{"encoder_mlp_ratio": 2.67, "encoder_qk_norm": false, "encoder_patch_size": [4, 4], "encoder_depths": [3, 6, 6], "fusion_encoder_norm_position": "pre", "fusion_encoder_qk_norm": false, "optimizer": "soap", "eps": 1e-08, "adamw_lr_other_params": 0.00085, "steps": 3400, "batch_size": 64, "final_lr_fraction": 0.1, "adamw_weight_decay_other_params": 0}
Rows from block 2 of the fusion encoder, named by matrix and row number. Rows with one number belong to one attention dimension. Each number is 128 + 24 x the weight over its row's rms, rounded and kept within 0 to 255. All counts start at 0. Numbers have three digits each. After the name is the row's rms in percent of the matrix's.
# v: attention query, key and value (stacked) (fusion_encoder.blocks.2.attn.qkv.weight, 768x256, the v third), inputs 0-51
# proj: attention output (fusion_encoder.blocks.2.attn.proj.weight, 256x256, transposed), outputs 0-51
v.19 091:098061089137123112079118082127112111130166111157122135127184115135120127066126150168101105107120156115160141133080115135141114144103110122098084103120146132
proj.19 099:157120157132135176155132180143144118122120107124128114139101121147147138133136099097141146092126119125098124127138136093117138109063175104119147165168091136
v.20 098:139131162137165160113161133096091169143105185140126111100152118119128134163126145142149123160151165141096142080103138130145138145107133139095124148134084062
proj.20 099:109123114119107088127113112156138113088170078125141168147123140162130133106132095132104139114122135163134117165160113121113150093181121123187095119112143115
v.21 115:129133102125118151117142140122129083073149185151138096102169110125149123134086165108182158127115105115086142127135097148122146147143122139129135107112116153
proj.21 109:149136139147142099147102139128139128127126096137133153147099107116148097133154122128075111135148161091150122160133086117155111090116108138164144110135122106
v.22 094:146133146078104124161152165156120177127110119105098147161083146126104133076145076126140098120109109103153121113125151137145121123106143130119126159113073118
proj.22 098:128117139118118181100103121117122098138107148129144135126183128122181129147130152112114133151169137140141112088075140091092134111124103133107089140127145164
v.23 097:155102113146093169091046132136122128086087144153166113133119139123128092144131132144115127153152134127154150098086167127090129129162125104098127117114118138
proj.23 098:115175095127163102099166128116112124135164147116138163178167152131150131122127127127146130145135121124101155155175148111123118111140149117118110145160111097
v.24 096:119157111110119126148104115121115117147123131118116100159084115140122159109090103125128091132100100091088130144078137102148129107139137142164116106130140133
proj.24 098:126078135166085155109128142078100194118119158127145135118145130135137173150133143142124159148144118119168187099155114130097127136110128109117163162156140175
v.25 090:097116153102132158115156139118092105137117196199130133118156090135167113160128084075137188127095131140157122116085127087162136125125143108138113107171134119
proj.25 094:145132138156103124139137136108103156111117068141171083150104142103102117135153151168145100129098137143123146139174090133166118106156144147130150162112088150
v.26 100:107119130126117116104134112128122136126132131137103102133121108168123101101111181108113121105134075145096164151093113155136117134150145144123152142122167105
proj.26 094:134103139108172135178131139135153129080124120118143138106111140117100145139150092152155086172103153087128106127142122136127149116108150146168109119094103124
v.27 109:075133110123150188131132181124140109152151107100145116121176167166168125188132067129126166174143127107169132093155131156168178169153073147147104150136147100
proj.27 106:148147140095139041153147144137129139139117152122140128134106133154142130095162130100146114087092160153094134144171124130123079096118151147149104125130109102
v.28 094:092149155161147123163173189125107112118160086152105149123149093119099141105147128180148117088110121156134126132115135124121163145106126159097127160117184159
proj.28 106:143135102067123146115163102115155148113108120100130098120115136131166118141179094097121123152127159148153133151100161162128109152137131131143091099148128103
v.29 111:151162158117096151122113140141110140138125107116104147095102139129118133087143153121125082119114050145142088116183100109100145114103106090113144139113095138
proj.29 091:131084113100145144149151171157117109128105165113145124158169113111158140105148071147116135131084167116097121152110095147132136132189157171095120109129132113
v.30 097:139116083121099128140123146126107144136116147113140139150126113104142127126161131130157136125085143125113120137148157134092118129171147141186111124152106083
proj.30 094:155183192157146138124149137147129122132120088145120144141102147144132099124161162104115089167156120142152158147110124110122164144111122168104179151139159166
v.31 091:108100122156160126122115115181146145091146141148116165152082148126113150121136142090145155144096091125156103164144133140134111142128139107142101154114161127
proj.31 092:105171117113109137135121120145123116135109099122097115112126138082147115152136123161072129167149140144079172092144126116139114135149132146124163111149121126
v.32 101:092124123131124117119147124142082130146111113130083133094088102129109133132147122157114153157131137159136143124147103143129129135119107135118139175142145085
proj.32 108:200148128109066148128137120122163120140101089143163126148165131116119060148143147162126092132105178127093105133130131149172086156149135151152106102115101063
v.33 095:078102102157167135129155113115133066107125165140153091128131092138164145080116153175160152133109151098168138142100107147125128121099085114131128111137117096
proj.33 099:129152147124080139135122161133138133139130071113086119148090152123131126126149052092120083093125124155131121138132175115151100118095146126095120120108104132
v.34 110:109129097111123137147131165132102151080106121117129144179093133149121100136205139148157100157143129123127144125132159147098136147148148157141136105100102148
proj.34 107:121158151134130073143152130130151104161104166124096100128172135127129147102115089065146153148120157136114102133160198134107097087129122144115090114160155093
v.35 099:109149125123130120122106152159169173116106087088101105143120116118111114159169076111082146158072128184098121131121152151128123151118128145127104128146166138
proj.35 096:174126139119139123113089095128135121110130130151172120098209118096119129117126175134153129101192145143148142105089128108141150102111143091134126163151149088
v.36 088:157131129134131122140119110108101165084096125085112124094089108133090154126123121125094145129108132138105147152147163160098170119148082115077142157127086137
proj.36 089:115155141130121110105114158128114081148134159137150162105156164108151114135093094161147102122205128155121111084107116152138120108122164156098142126185188129
v.37 094:178135128107129153120075145117090133137105101097124127130121125120083103111131139177138101111130201137115146112086136125134133140114154127110059102086133119
proj.37 090:092136145124112111109177112145141124082154112115136151140085123157139167137145128116116118149144072132149124150129145118077127086120133128160119147197107111
v.38 115:113081137114114122120106171126155088134122169153146125078141147125154137137124137127148144146155133118181138111129090153150121146096113137124120148122118144
proj.38 100:150146124110133150140148123106136138086163058126119134144136117137122133142126114130116142109106135158126130140156109103083123091124091120136116102093072123
v.39 097:110125048151123122133139166131171089155104161112167105122089135163169126151114158126147162128167125092127159150153135143177128109129107093168143092126157132
proj.39 092:140109159174137118122149110103105152138140118121117099094111139136101142121122101142110138142096142125107119130142151120132127138127072166083133160103106164
v.40 102:136078123126158140134135122108145144100186161104169094102144090099124142132093102134145126135092101111138119159145146142155161123148065116117109095089174129
proj.40 094:134171123108092084095137136154091133143076146124120128117068115123118102137101125117092146099140142126133159109100121142132100123107171171124163138161126135
v.41 104:074135140139167091162148146140086105135135092115131105108129119134139119104134115178147117151174135129137156123165116149117191102150110180148142122131137129
proj.41 104:194142133107099112147125114146139141131132106125088145110125124109154103113156128089084109181135149134168133159138152143083131127165128143116104145119139103
v.42 088:163106112148121131102057151118140114126156075136077153129117170179093098132147114108111132110152127090174126122135130127131136155120113119163102126131161169
proj.42 092:109117137141169136105183119142152126145124167096138104111155111105182151160120136109150132180117109183089116124120133098125135095075110111116113125098123103
v.43 101:159136161152164115112155087150115105138069092121099130154120161127139131135136122164109131126122118154116121103172116093110127106073146103107158152130107137
proj.43 096:124127136103069182104112114130132155177161138128162130126158129110112132155149131131168111098140106158150099139081075154114150123142130137147106120118111103
v.44 093:073128094107140107176125169142106125138142109137136154100157102139104150110122137125125116099166147088107130140106116156126119146121177138116127144148096125
proj.44 074:141137117141122121118091130127159095113133152128103109088126182141138120142120131125130121125143142157122107117108155130149085176126093103121126075145163151
v.45 103:142139101120149130114169087113123131138163189107147101142131166098142134105128126120143121120102148095135114125166149105171103108160096101120135111121139149
proj.45 091:046103169148101131119103181156070125131081094111100157144137068124110110162126126111118159160113118144086131111148113149138127163133129133109156155139176137
v.46 109:124143128146136098151132084133131119142164127126137154152113133147128087126076131103148120139170126114143119132128081094151098137124178118107139144169172134
proj.46 102:153099110127137121127104118122128138081093128127112130098156112107158084122142136123122124142095117122148105135111137178089147140132082091140147107071084154
v.47 104:116135135117112134147117142083133126109094111135155129122086105159102126106134133146139091119129142137116085111071129175139078167073143091120145105095106132
proj.47 103:156160113131152142092119124143105149110158112123067116111100160130137113088189101103117128137131112113142155182121098081117127117132086132090090123109136116
v.48 110:103103121146143103140137107162142144155126153117133116099145116163114122129100113122161106155120122140121144125107156198148112096158132101128131101139162157
proj.48 092:138127095123131132096088126142116145102155115147145183134146112101166126130112131185127142082130101117133136143142116075087142113116097140136120162083145165
v.49 106:107150089121162139125151172146133159120118116101121117140140120139121128134170094083090123146140124129090158142125138135112144174165092200131104133142173104
proj.49 109:184157141116123065154130117129164099116129132171112159135127116092126124147109120111179105138150105106168119119160169141143099096128172128122106131176104109
v.50 097:099109131125106113161098174134082176128102117107144108085135122094121117075154107127135144148124134121140141124151155136150150099147094108168163109127145108
proj.50 113:162203118107114129127145139141116121194134099123105143120133154137164119171115151142113116144153144138106153148145146110134123139132145183068104153151166166
v.51 104:122114145108137156170136130127147146156145168101098101117135123121111159166126154084149159180097098137115158130145122158118147131140189127149150181152148091
proj.51 101:140116154145148096141133133147127107108121116136174150130114122131154141099140124157092080102145155129115138134097122107115091132100071162146129114082120158
v.52 099:108104144131130161132137118123105145151097103139162152126099108133159122112106117143158148136103124102166106125118185111184131159126148103115146113149089120
proj.52 102:120181123164107145134101139150130164149141120146075137118125130134106158133151091110123129112165123124104118146130109161123104136135141115141091089136159120
v.53 103:152142130111141096146107114156162093153092113156130122126128134165103114128124151129081155137161138127116125155119088122149072133127176110141134148112164172
proj.53 103:097090142154150148110139111096129138104159140124119123106089102093106133130132154126167092120116100126116143122101099118150130133094125113099149146142098102
v.54 100:117121087148114115131124109149143102142128142120115108106142140138108167079103079143129131171117090081183130122143090113072131106131096116133121113096118136
proj.54 106:154107166104120143123132150123132130126126160141160133105117172163148137133135120166168123080069146150110136097134144139135119134109167146104150117115137184
v.55 099:081126122123141097125110073088119090088156115149104138120091100116103119141106138139141188136130101137129115111103118170167079119124142113115153137106150149
proj.55 096:167132146118127132162144145187142149173110130091085096122129145119130094127152097097130138145136120149111123144145169140086148104137156161156118147153102108
v.56 104:111132111153122160139143141100119107106137111144114145130143128144153109131137117121126114174103097188159056121114120114153120128085075164139172103150178112
proj.56 107:124137102092129072134169126160134160152155111115078128084091159116135152121185114110156174120116144117097149131140170141112146109170160125185128146125107108
v.57 094:143144124109155192131141185159140154114128083114122096156098103123125147142130114128096126173134128151113087115090160134106147127157114173127104155156124096
proj.57 092:150143119138133093116139110090103120148117123151158163110170143152090144126158108138150140081145147121111164113142114125104106105089112119111091101135154124
v.58 115:170128127098146152120107110133137131116098122137158135136149182126119128165136089126115139124121117131136134110120171067118126082108176082116139109112067145
proj.58 121:132109143147133145112104130100117150145145150123151152124133125140132112104080163164144137117173122141148119125144079126109162116148102138126127099103159113
v.59 114:133155146093110167150157131144150183119111175102123092117154151139137114117090089125130088158136088127139156122120133126155087114095168126137138114162148152
proj.59 114:118088136164154156115089112130110125150114112138112131130148132105151134134118168145146181112151143117117126129107088135125154124141119115106125152095135190
v.60 096:127130161137133100133128153131187123098113139161133154133144106136118144106157119124128157120158161108136089122101113166147172150123105135076129117157120150
proj.60 101:154155071125156113117149082131155154151117134126094094128147129132164116124123110137115119128109146122140152158174144108102106131140136129149103095116137111
v.61 086:125111137136099118140138101123133139118129119135126153114118110069089167114120161103094164152143114138073164144159131134137118120156112173123139126132142146
proj.61 085:147168097130122069143134102173129148152102125121147135127137105092114112183154110129142128102135164152142133139103120128147130117116129129126132126175095109
v.62 098:141143126131176129100124154154119113160152134098142118118156166171135119126122079134118108124156108119152138094129116079163106132127108129161126105114139182
proj.62 099:110085120123139142157129087122153130132117153144087117118145133127140187132099142131170140121136124142144088126141124152126123143111142149075141143136178159
v.63 082:114140136131143116089113152185116051137125148139119091141135133130147129106137082107124145109183168146132156128118117143127151129146080124153079081141084089
proj.63 088:138118189117132109162102137084123143117172099155139156105110099130095095117056191149139110126114133138157115140120116125174088124084148131132144136130116164
v.64 091:125134121147114171168089121146139109099136147127140136083157115162150150152128171078134159112145120135157146127106167132131149133139138123120152137123146133
proj.64 094:101162123147137115133165158107144172137138143117123179142167111155097129152128150171138111170120141105129138145143167076174069135158104103155090102119145116
v.65 099:126141104137135115125103117145152128104085105116111131118117092121132156142170128131120121159145128147128096101131088100092148141098110116197108068126150127
proj.65 102:139101113141115132101133121080108085126143102109167140137151148132115114141120142106141104092104146128125148130148161136144103117124127113061139132127146129
v.66 092:148110151170161170139119135118111150104121082121149103134152153122168134095152115125093119137114103129128123118127138098111146117126129152105085132116120168
proj.66 092:111114135115154115156154064145132138164086165095096107094113145134136130142129090133142091112134133158148121070156136139162128138135113131080141132124148110
v.67 093:164143105119160134138084114160159166118122147131175140139120147109130102160131143128113116159128137092157130117151093109129074151128138148122132135123106111
proj.67 091:073155123118129139158168132118087091154106152116100124103150144128141127120128127114163154120121186136093166080133119128134123138091126084122086126127135113
v.68 086:141128113109092116109158096106121147114127098148100139106121147152114101110101170070113123099117148117161151116111130097169162100156115113118139108112171144
proj.68 093:135162149097134138122113134141151124144124137099106131126159114119092127137177103147136154157142098107119120137111112146081110139137154155132122152127118137
v.69 096:145117127151171154097096144115140164159131107138169126120176150109156152106162142126119101154147087111101178114114138135108166092140120103124164128159126165
proj.69 097:135119128084133121122131109161106129150149171092095118089111113121117162118110097141149136101108119158166119108129143139174090128096087128136099143136169082
v.70 090:149086156151107107164108180182084114124179151166116117121090153142100108140123135130165117134135138117125119094153105165179133150127145134127157121120134089
proj.70 095:126122132117166170161128091131142145091124137087120104109157154099156103101119136151120150134120115120132123156107172096082108134118097156109146136095119134
v.71 091:147136086123104088131142140124096111146122174175117147156105105122143128090138108152127125144121127099146158159133111103184102119156111131145133113115117128
proj.71 092:149121131128114161147111128157128110147127123095121122116091127091128138152160106113152139104140134129115144109140124117117157133114151125127127123160139161
v.72 092:118126124154154147150147093159155169143171140137145154115062164146124117169117192140119097131114110163097155149152136161099163092122123168154135119146146104
proj.72 097:159166119098109123120086159170109143120102162111148189125147078116102106098145109145146136125132157117160111117101102137089134116126088090141145094130108110
v.73 100:096133140134110132177113143131114061128098214105105125128101139143125076151162106128131124126113168166103134163134108151148104162102103137164163140104150119
proj.73 105:128087159138146120112115148141128145133176143131136163102137117134120190124129137105172167130115126135107129155128155092110170101133133097100145160143102127
v.74 085:154104154104170156144140149124125092133171102137067135095124120141111113116124115171104108143115141141127130128097138173105094120074142139127106146111141142
proj.74 101:122123162167124097127161157110164153110143149104112131140162109132145144145125087078152111119133123111116129126127143105126165131129116128106171108145127143
v.75 094:114113082158099145112166087112099087151162114124079160146098095173108178166105120152129150128129117114185164129153107078160105130145091132128131138123161146
proj.75 103:132092156096172108119120107190128114113129129145120112119136103106118103126166131101125145155128122163115123125150122147116150110139112085150153138154124102
v.76 103:129076138156114139117127211134125136090138176149118139093130143179153124145152117127154104103173135139108109090093136136099156170092156145112132119099118110
proj.76 119:135152142136131119117181104091182153131113105119078114134115153102150154121122122169115156149108168110147135144099154119144100130139139115171088167102092147
v.77 094:135092108116058129138132109096106127137159127172100141122102090154162130082099156131140106123123089123119133154113141141109167137171111155151135107135174145
proj.77 102:136150157116165137105174121144159150149119142143131152132113142106120133116167122137145134155127113130131142129160108129131159105080138141156161157111144108
v.78 100:086135102125128103154149111156105140136109134116140156120110107135151075140165144107115126095094078105130164131134127157138146157123139162138146112128093112
proj.78 110:124171128137112115137121187112145123118149126149111155126120143093115106117106112136167105134195126130117078167126117122129103099124098101095107129101158109
v.79 084:129130120115130151145126114114091091132117100122122124143168097146131144157115187124115124114100151103157102159117118150127158092158120107103090176133143155
proj.79 087:129110141143110121110112145156163134123140131148133123161089107114061150113152108133132121124129086112090133113132126120175157113124173129103189122167109089
v.80 097:153087090172147097136124117180111119108096157105100115111112096127106140129110136118160130166171138099167153098147128113162141105163129119103128140125135128
proj.80 095:091156088143098125116137114120174157133145104134137083101136125083140100157124119144141148096089130081093129119126131101110121116116120094160108117118092151
v.81 102:102110123097134187168088157142140156125125139092098134132107067132093193146103159148080125107143126157120152139136122142122131128106124133135074133134152116
proj.81 095:108131124150136141102096125142118096100122103129142127104179116097161128136139101156162155128111115095181105105116090161092123145102126145105158106150124151
v.82 088:127147166106106113190113109112129128121161183165116147098111119114089091108128165092092136113118086163114135171122107178117126110152116109114150111145112119
proj.82 096:129149109127179140103098165133147120173109154076179129130108096122134141150103137132175142119137157104117109083089132123161089136117104159136120124129135155
v.83 093:090123102129125108137127134117133107154121097146101099136113103133134096122165116133122108093156135116183128105138144134117170099141091117132130147137103111
proj.83 094:145135152121114154104108126183159123134114121136114092117124126139164171159116107141123128166131134112130102157137114121165153135107164171128125137120153127
v.84 086:109178110145155116140139130133127156093127135119132106125102164130137081117149116142141065157144131130110091124133126127127135151143117146147131112121130159
proj.84 081:138081131119107141095131097165110054123070153151117127164109121141113127115093136110104174106115163148143147130127139104137135139101145133145110200137114113
v.85 101:134127100108143141100158155128183151109154114121110152153154140169104131156167124170156095118145125173122108092116149144114129130095120147141159097103148141
proj.85 110:113135115138113104129145141123151129112104141106137131130148156124138147107148129120080123155127132074109128137125169117103111089149141129138113129148141082
v.86 097:144127127150178153129154084131136135105126117121101105097150141173098113143126102107164117133128129126149155166126155146150132118099191178140139122143114118
proj.86 104:118159054115119103118123164095134141131129099129173132140125125118132117119134135155062083113144145129077095157123119125085100120139113124103114114132129090
v.87 082:128118083134089130130137158074136106075178180134073144157137192146118084145143138115141139144109132101115123142149132101100123152108128105158091167107103102
proj.87 086:092079108160146135114099120185189113172158157142174115125104063078155155153127095137114166129171135118099140155136109090148156115158108127137144144138145126
v.88 101:180148150084138153151125086152123132118120134138143132121137113131117118112112115140131093147139101164130143158128166144134127104116108156156180085133131157
proj.88 102:063153085139132109097148112113075173139102131133131128145149127107126120085110123123135158112179135129115122149131118156100140097133105098125144099132183106
v.89 086:138150151115156118129137135144176160111156092096113180155110089147143123109099123149091142130133112113171111121143118106108122090141122145093110127126134143
proj.89 091:060089119149125123165140118094149107153118168192116116136113168122140094125145125130164125140125152127086121126130102142176133118101129114145123142152119120
v.90 098:150116123159118126108184107115098118135117112087155150127128071105089124149111153101116141106150160125114119112120086141142125099110108074136104131117143103
proj.90 107:140094149111109137122067141153098121124129119130117110134125140137139135099171120150122119167089107099171136133142141087112167131151183156132144093119125140
v.91 093:155108173120107139103133110138186134124123089126145116139131175152149145113130134156106131097130159113130139167142138128126154086133104158130139120143115168
proj.91 113:095142097128130111169149140076093148151111141136122177154129128138101108140103138124145129135125105153099115124097092178119082106096147094119153152130130081
v.92 088:179101142144148126133146117073109110111161138155111108122117147090130100122118101143165145112138077118139139078112145131173156104121172124114089145131120102
proj.92 092:105125136122133161121099124132155155165081118112197090120107080131124132137129153129075139109095188136123093136105147100139110161160119124108118113137109123
v.93 086:142152109109163155162130159116108139125094156155137132133140124118117131134150144120142089154098189123092075108119126104138129143137125143148095092119141112
proj.93 095:152097107152127097120117080164129158115094142137142152136099127172114139120128096143135154130148081150148150108125158106110147145127124122121157107158138165
v.94 101:105092103123111146133171107128142130149152152123095110118145096134143158173118194112143144115103132137152143168117116161113111125141137137115111158130116081
proj.94 096:161163145135111128131118141120122141116142088143133171139136149086114140117121112133166124115168161090112135161118103123141137102135110129153152105130140151
v.95 090:106123139130142163136115109068128138148152134127173122110171144135083165132121139111126124120136111149078107112131179103121105115101174117120144135114127140
proj.95 085:156139136151142136088094136151132118131130134079081148115103115162104125127137136122149178103150130124176168111084071117136114143174100160100119090148161144
v.96 089:168142133113101125118130139060138130096108145112104146119137085168118149115142124140142130127154122100101113156097106162105151128079145157093082106163116179
proj.96 087:150095111162146126139165137133123121124120111130121098113143155115155136116138120117121080151133126139119174149148183133136108159146171131151158136103148067
v.97 091:109110145128114123126159145158090133125156185104142123064118184105131107148139136147133170120160141126118174094141135119123127128141127101112148170160111099
proj.97 085:204140148053142110124135118134122100116113121121102122120092133150163084107126173110111074155124173151149111131132104123133141110126124176155113124086146146
v.98 079:105123161118116154105081168127074135122124114150125096139133140117149133136146138097133104137147152119132129133106132149127135138156146170130149154127153186
proj.98 080:153154145164084125176111169121152139140133121137115127153142150123109115163161110152096082133128129128105114177131112108164111111097131115080138144083134088
v.99 098:162122124093170159147138097174178129122124135127120137089131154114144149121116134144116121130112130141192156141105131092157111118140149141123102140130100153
proj.99 098:113136100117134142163104168087128131117154141108153127149131109128126145174110109083122130124106138123070099080127138146161112125138134110112151104156145163
v.100 091:105078128109133183118149121123131143126130132128124128141127102161136172148105133142114135136170107149131120142140182117147129186129182156109134166142131137
proj.100 094:154161146121131144127125123102122109105101096130132136140129105103135116125170113102118112154077139083128129137122133107087099081115117120154136113142099144
v.101 083:082134111099088138147080122150159125107114152094121133133121193117079157137106172135094125135123135092091151130143114133171111142121082117100108145134140105
proj.101 088:122122133150167130138201069131091142172154163140114156090091130132138136112113130158167156098181115137174140143149112111096156125126155116162122152112130148
v.102 088:110127124136090162147111117098140150102118142123121143119141119085131138181184132114134106139137160111127113147119111114102119122087102107116113129182141133
proj.102 090:148107140160102134072130159131152117133120134186136106117150147137129141123101188145110139134116136126133163156122089144156140104144147110150150139096126102
v.103 095:133144131114161092119142119170137188127127116106116096139116182126086104171149114099116134106107149112087123113158132093124134144135110115108089140121144156
proj.103 090:122116119098107155135071128101085112125129147146114141109141092115093154118091173167136151121116101165156132116150107113135121151141137120148120130137110117
v.104 092:129113177122131171108112149141119177129156107135119101120098147097058167152118112142121125133132090157090133100176107127112127115100125110097125117125154153
proj.104 093:106122150126136100099151122141118093139081111107128113107169115158173115110107131127119150108143154105178129129140085126137149144113102180135121109107123101
v.105 080:118141194175123096122117136104140135165123088132129125134135140091160125118146111117158122109111127126102123108131167137149119103156086135127110096156087104
proj.105 090:167101083113092175125150146104084181129101130111123129141117144171114129117146099153108132109137134140155089120141128115147180163125147164110106153113143075
v.106 103:110096140133157139088129114138126123148113106113160131104093130142141170153097108131154127125112147147134105108088164159114140111130122147127101147140133165
proj.106 099:155144128154151127164159109079118110089159120121090116141169140114139124151140110132067095135138092111114163144180112148098141091151122131110149118101124080
v.107 095:139109129123132183091095097118170098121122134167129123094156162126141136117053104119140125144118128149138121111147158121119103131169140129109082105147126100
proj.107 091:065149125106140108132185138154147140110137126097138119125146138165131150129149085085125115148087123103084167080119119134061140098130146098155153128128090140
v.108 098:121099117135121148133048107114172157102117090106114123111124138079130144129125121138149102135149147150131113125145114122092121100085128120107077114128166141
proj.108 111:121164129149140083116182111143103094128111132118124145145121156160103114144110129111113135130122143105151127127120138165099126146118109143139169137145119132
v.109 096:140168100143136099127105112136105127126119051067106131152157110134119131126111124091150113137114090113140115134155146131165134102117144115152140128113128112
proj.109 098:133158085125112149125109118122123145118132176141169129109127161128089115156161155130098154114155161182121138140122141119088115176155112130095121147092198112
v.110 092:106205130123156138184138124189140152163154117086094139144136077139153131133141116124134140140111114180134128139131127153096143123117139118141134091107147124
proj.110 089:169073104110091085066120176146149098128155104120119156119107086105104143129129110160162125118135093130120083139133163111111137126135133141114098138125111151
v.111 096:110117149119071149148100104086137145129145108142121088119154130083111114118099126154117100113108106170124124136142141153168099074100116103091143157143150139
proj.111 092:138143132121181137144142117124102085117114181111102121145156142131181117155135100078120140112123156068136115122112104120086143140138121177116122108129126107
v.112 099:116154106126131124192122111156104162087130106141122122168110090120169159132159132122150117156103097135154139137165147152131103107168122167145139134140121124
proj.112 100:122107152144061130077130160162144131172125133176148137093142115153135155153143120138092147096151143130099122122119116113141164115112100091104115117132166125
v.113 081:131098119129107138136118125104166076137118091122152104103103104168135118116144122169140112145146143128171117138120120101125104088185123139144130152121166123
proj.113 086:099163154099143114114167171117108171117171146126100122128103120148093105121104144097111101093082086116071166114128167138128113115118131093105106140155101158
v.114 084:118136124124164093135122143192120110112136106114116122155094138099118138127117132152086153163127128096109148120120093153106120089135104143152171157102134141
proj.114 081:136119175090140115119164127129140126166197136134115153115154118155093158123109099127185115130118134160171154146146153130138131145090105097180102136124112162
v.115 093:149140137105171096153145097166149125143144163110123154131121103128087121084148165137095108104130134142147120119124134104112123092102134108084100115112105098
proj.115 093:098092087148130162120075164143123091147136107119180085136136116099151139151101096113127156130134142140106132055119125108165140133137118150139108132150138167
v.116 094:128112148084074123120155206115126116105140135144130159135117160163147162130139115155153119149149143112116137075088150081110136152141119136150142121108150112
proj.116 099:155108145114151114129163075145142123123111089143119128165080158152161104113128140109110116124105151170146164142163140162144163100106165138133131167170104161
v.117 100:157181067116122126144118116112157127125116132111103135146140129133170172098143157114126133128092133107139086188093108114145103135105122134136117150109124139
proj.117 096:123128123158149105126103139125101105193109152136114116111085137148105114116133129123141119137145123121099190095163178126125142161138146122097150082138124118
v.118 089:106110140113114137125107173163118125124092156098132122126092086145087143131117125079150146109154116156091121153101132138098153140091152103132164129126139138
proj.118 096:084158118151122095113124096101139113149124115150111124103112141080133100127091183195143121115142129135157099113136128112126142125114096143120099122134087094
v.119 090:106094153140164134150142093165126144130128100127141129101098136137133146096151154085083144110180129086149159144124109089100168086177133141118131137135155145
proj.119 113:116142114131145123142112113147149153135102130136103146176124078098120110163113103159118152109063099147134122109138152140144097162085122093143123149159108165
v.120 100:139166111090100081134123143081138141088102186142163124151147109110059092127153137093108113127137131148120111176152111123123140172163115137140121089105134122
proj.120 100:097131108108129123088095127154134100159145079127132138110102119092124144119101144146153116124139124127121115142109134150118095085144168126134113144174119087
v.121 085:127103126074126167163114129089163124087118145118118112163161128104142176138131137137144086105112152145133135146094138129134055109084179101145106152137125101
proj.121 097:124115111197131134123108130110113136126136082130148151132093108166150089136120137123131173125133148124152156125142144121140140169167059103114145116118133165
v.122 093:136147147125127115141118096154135106174131134141136106133169145163113166154119087094115093147126139162150154137172154126157125123141139145199130143128153128
proj.122 101:132104115108098133088121178142136141124134084129182154145115103160117099122176152131149167118118128152116126131121116111136151110156093109089131121135146120
v.123 088:142129074156134112124135138110112112139121118153131102098175125150110131147132160114123105129161139142145086162070134171100116111151101106200160142081161106
proj.123 090:115150116089121132121123153099141114132168140106148145146080126112105137150159098105124105138113118083069149109143116091118128072131131111140130088134124143
v.124 089:137106138177144125132121097113108124109143135099151115131152110087097107105114133088148138179116091120078115093170130141157155130125154153146111134121127109
proj.124 091:110124119143094119104118122130137180131114155122160101175129145127112144153154156146127111129161128133112125099098153078098130114111103104130116131118145140
v.125 091:171123127147132123135147107150105114133133157179087129111121109162136148135087137135135155119126150131091165120111119122087123113114122100146112119147136133
proj.125 102:139104118142139086126107127111119132135132067110177136131097096093128062097167161150149126144156102149155111159149124120157124128133107153121171097102128110
v.126 098:122140124131132125130135107209151214159115079101095086098098147109096137131117120173124171124107118146117119079137126133108145110137142070148106122123135096
proj.126 111:163145132113127133094136136080087076100150141122190160125170138157162138135116142123102101103133145119128126112104112127082114139110123175106127094125119190
v.127 088:152092159124102117131146127077165124152174129136104145072103113131156141102136114188116125141171145141102127122119122152112111091105110138115115138142125101
proj.127 098:125106134124190122133160100123136127146103119080056074140110118115154141130072125137132138113106165112181101116141141116139130183120145176136116169115096175
v.128 094:110143131111168105123131112109099145165183078149100101119157116111133152115074146138093096112122109127134142122118154096099125117170165182146173145131179089
proj.128 099:157133108077156141163147152088154114098124128099147175118143112178188138146142100129152089139114122136143129150128115145134140132114108111122127117120120189
v.129 089:152123105121151114107099123103122114127135091126117111137143123129084136132108145132167141113124129118159109153165106109136118136105134157087101118083147150
proj.129 092:107105131082122120159150144156119149124088129099154131109083136123139087151180137130107109111150136145139149085100147165079159124126131122119147149165133093
v.130 095:147174102106137175146110074165137118150104122099143119151103121115145084088125114146088132093105124125133183127105097117117113108129131140159121116168150128
proj.130 103:087107154159089134146130166091115154078141116157137148104107132135079156150110147121127159171114097138104106112137147163164124163127143095172181131117107132
v.131 091:145101142163103138099134155115151133098143139132125134079104131147143129097114124153144145152143125111116114133117152149145119132149137137143117125141094127
proj.131 091:128137116133141104107116089117076083164156110129088116118110144144089167130119129130089122092122126128125104111105131099098118115114090123123146151095121154
v.132 098:164109147135105108131157159124159165113142174096146116126133089131103139131148098068130143176144131117139100102142121114128160120121145107133108097083142089
proj.132 112:100117094126125078137135106142116092167095124151163138158170169094124134162094151168138107104118138115130139122147128145141069122097130140121120149149120158
v.133 095:085168102158110102145111128123137138151123130109138090136127140111138110123120120165114091090132159100111138120155139105143149086118068125132149085152120187
proj.133 104:151151142115131185100146138093095119117153181137098157104145095146106148167141126129141167127127117129166120166072059131110130175117123084103159153120191121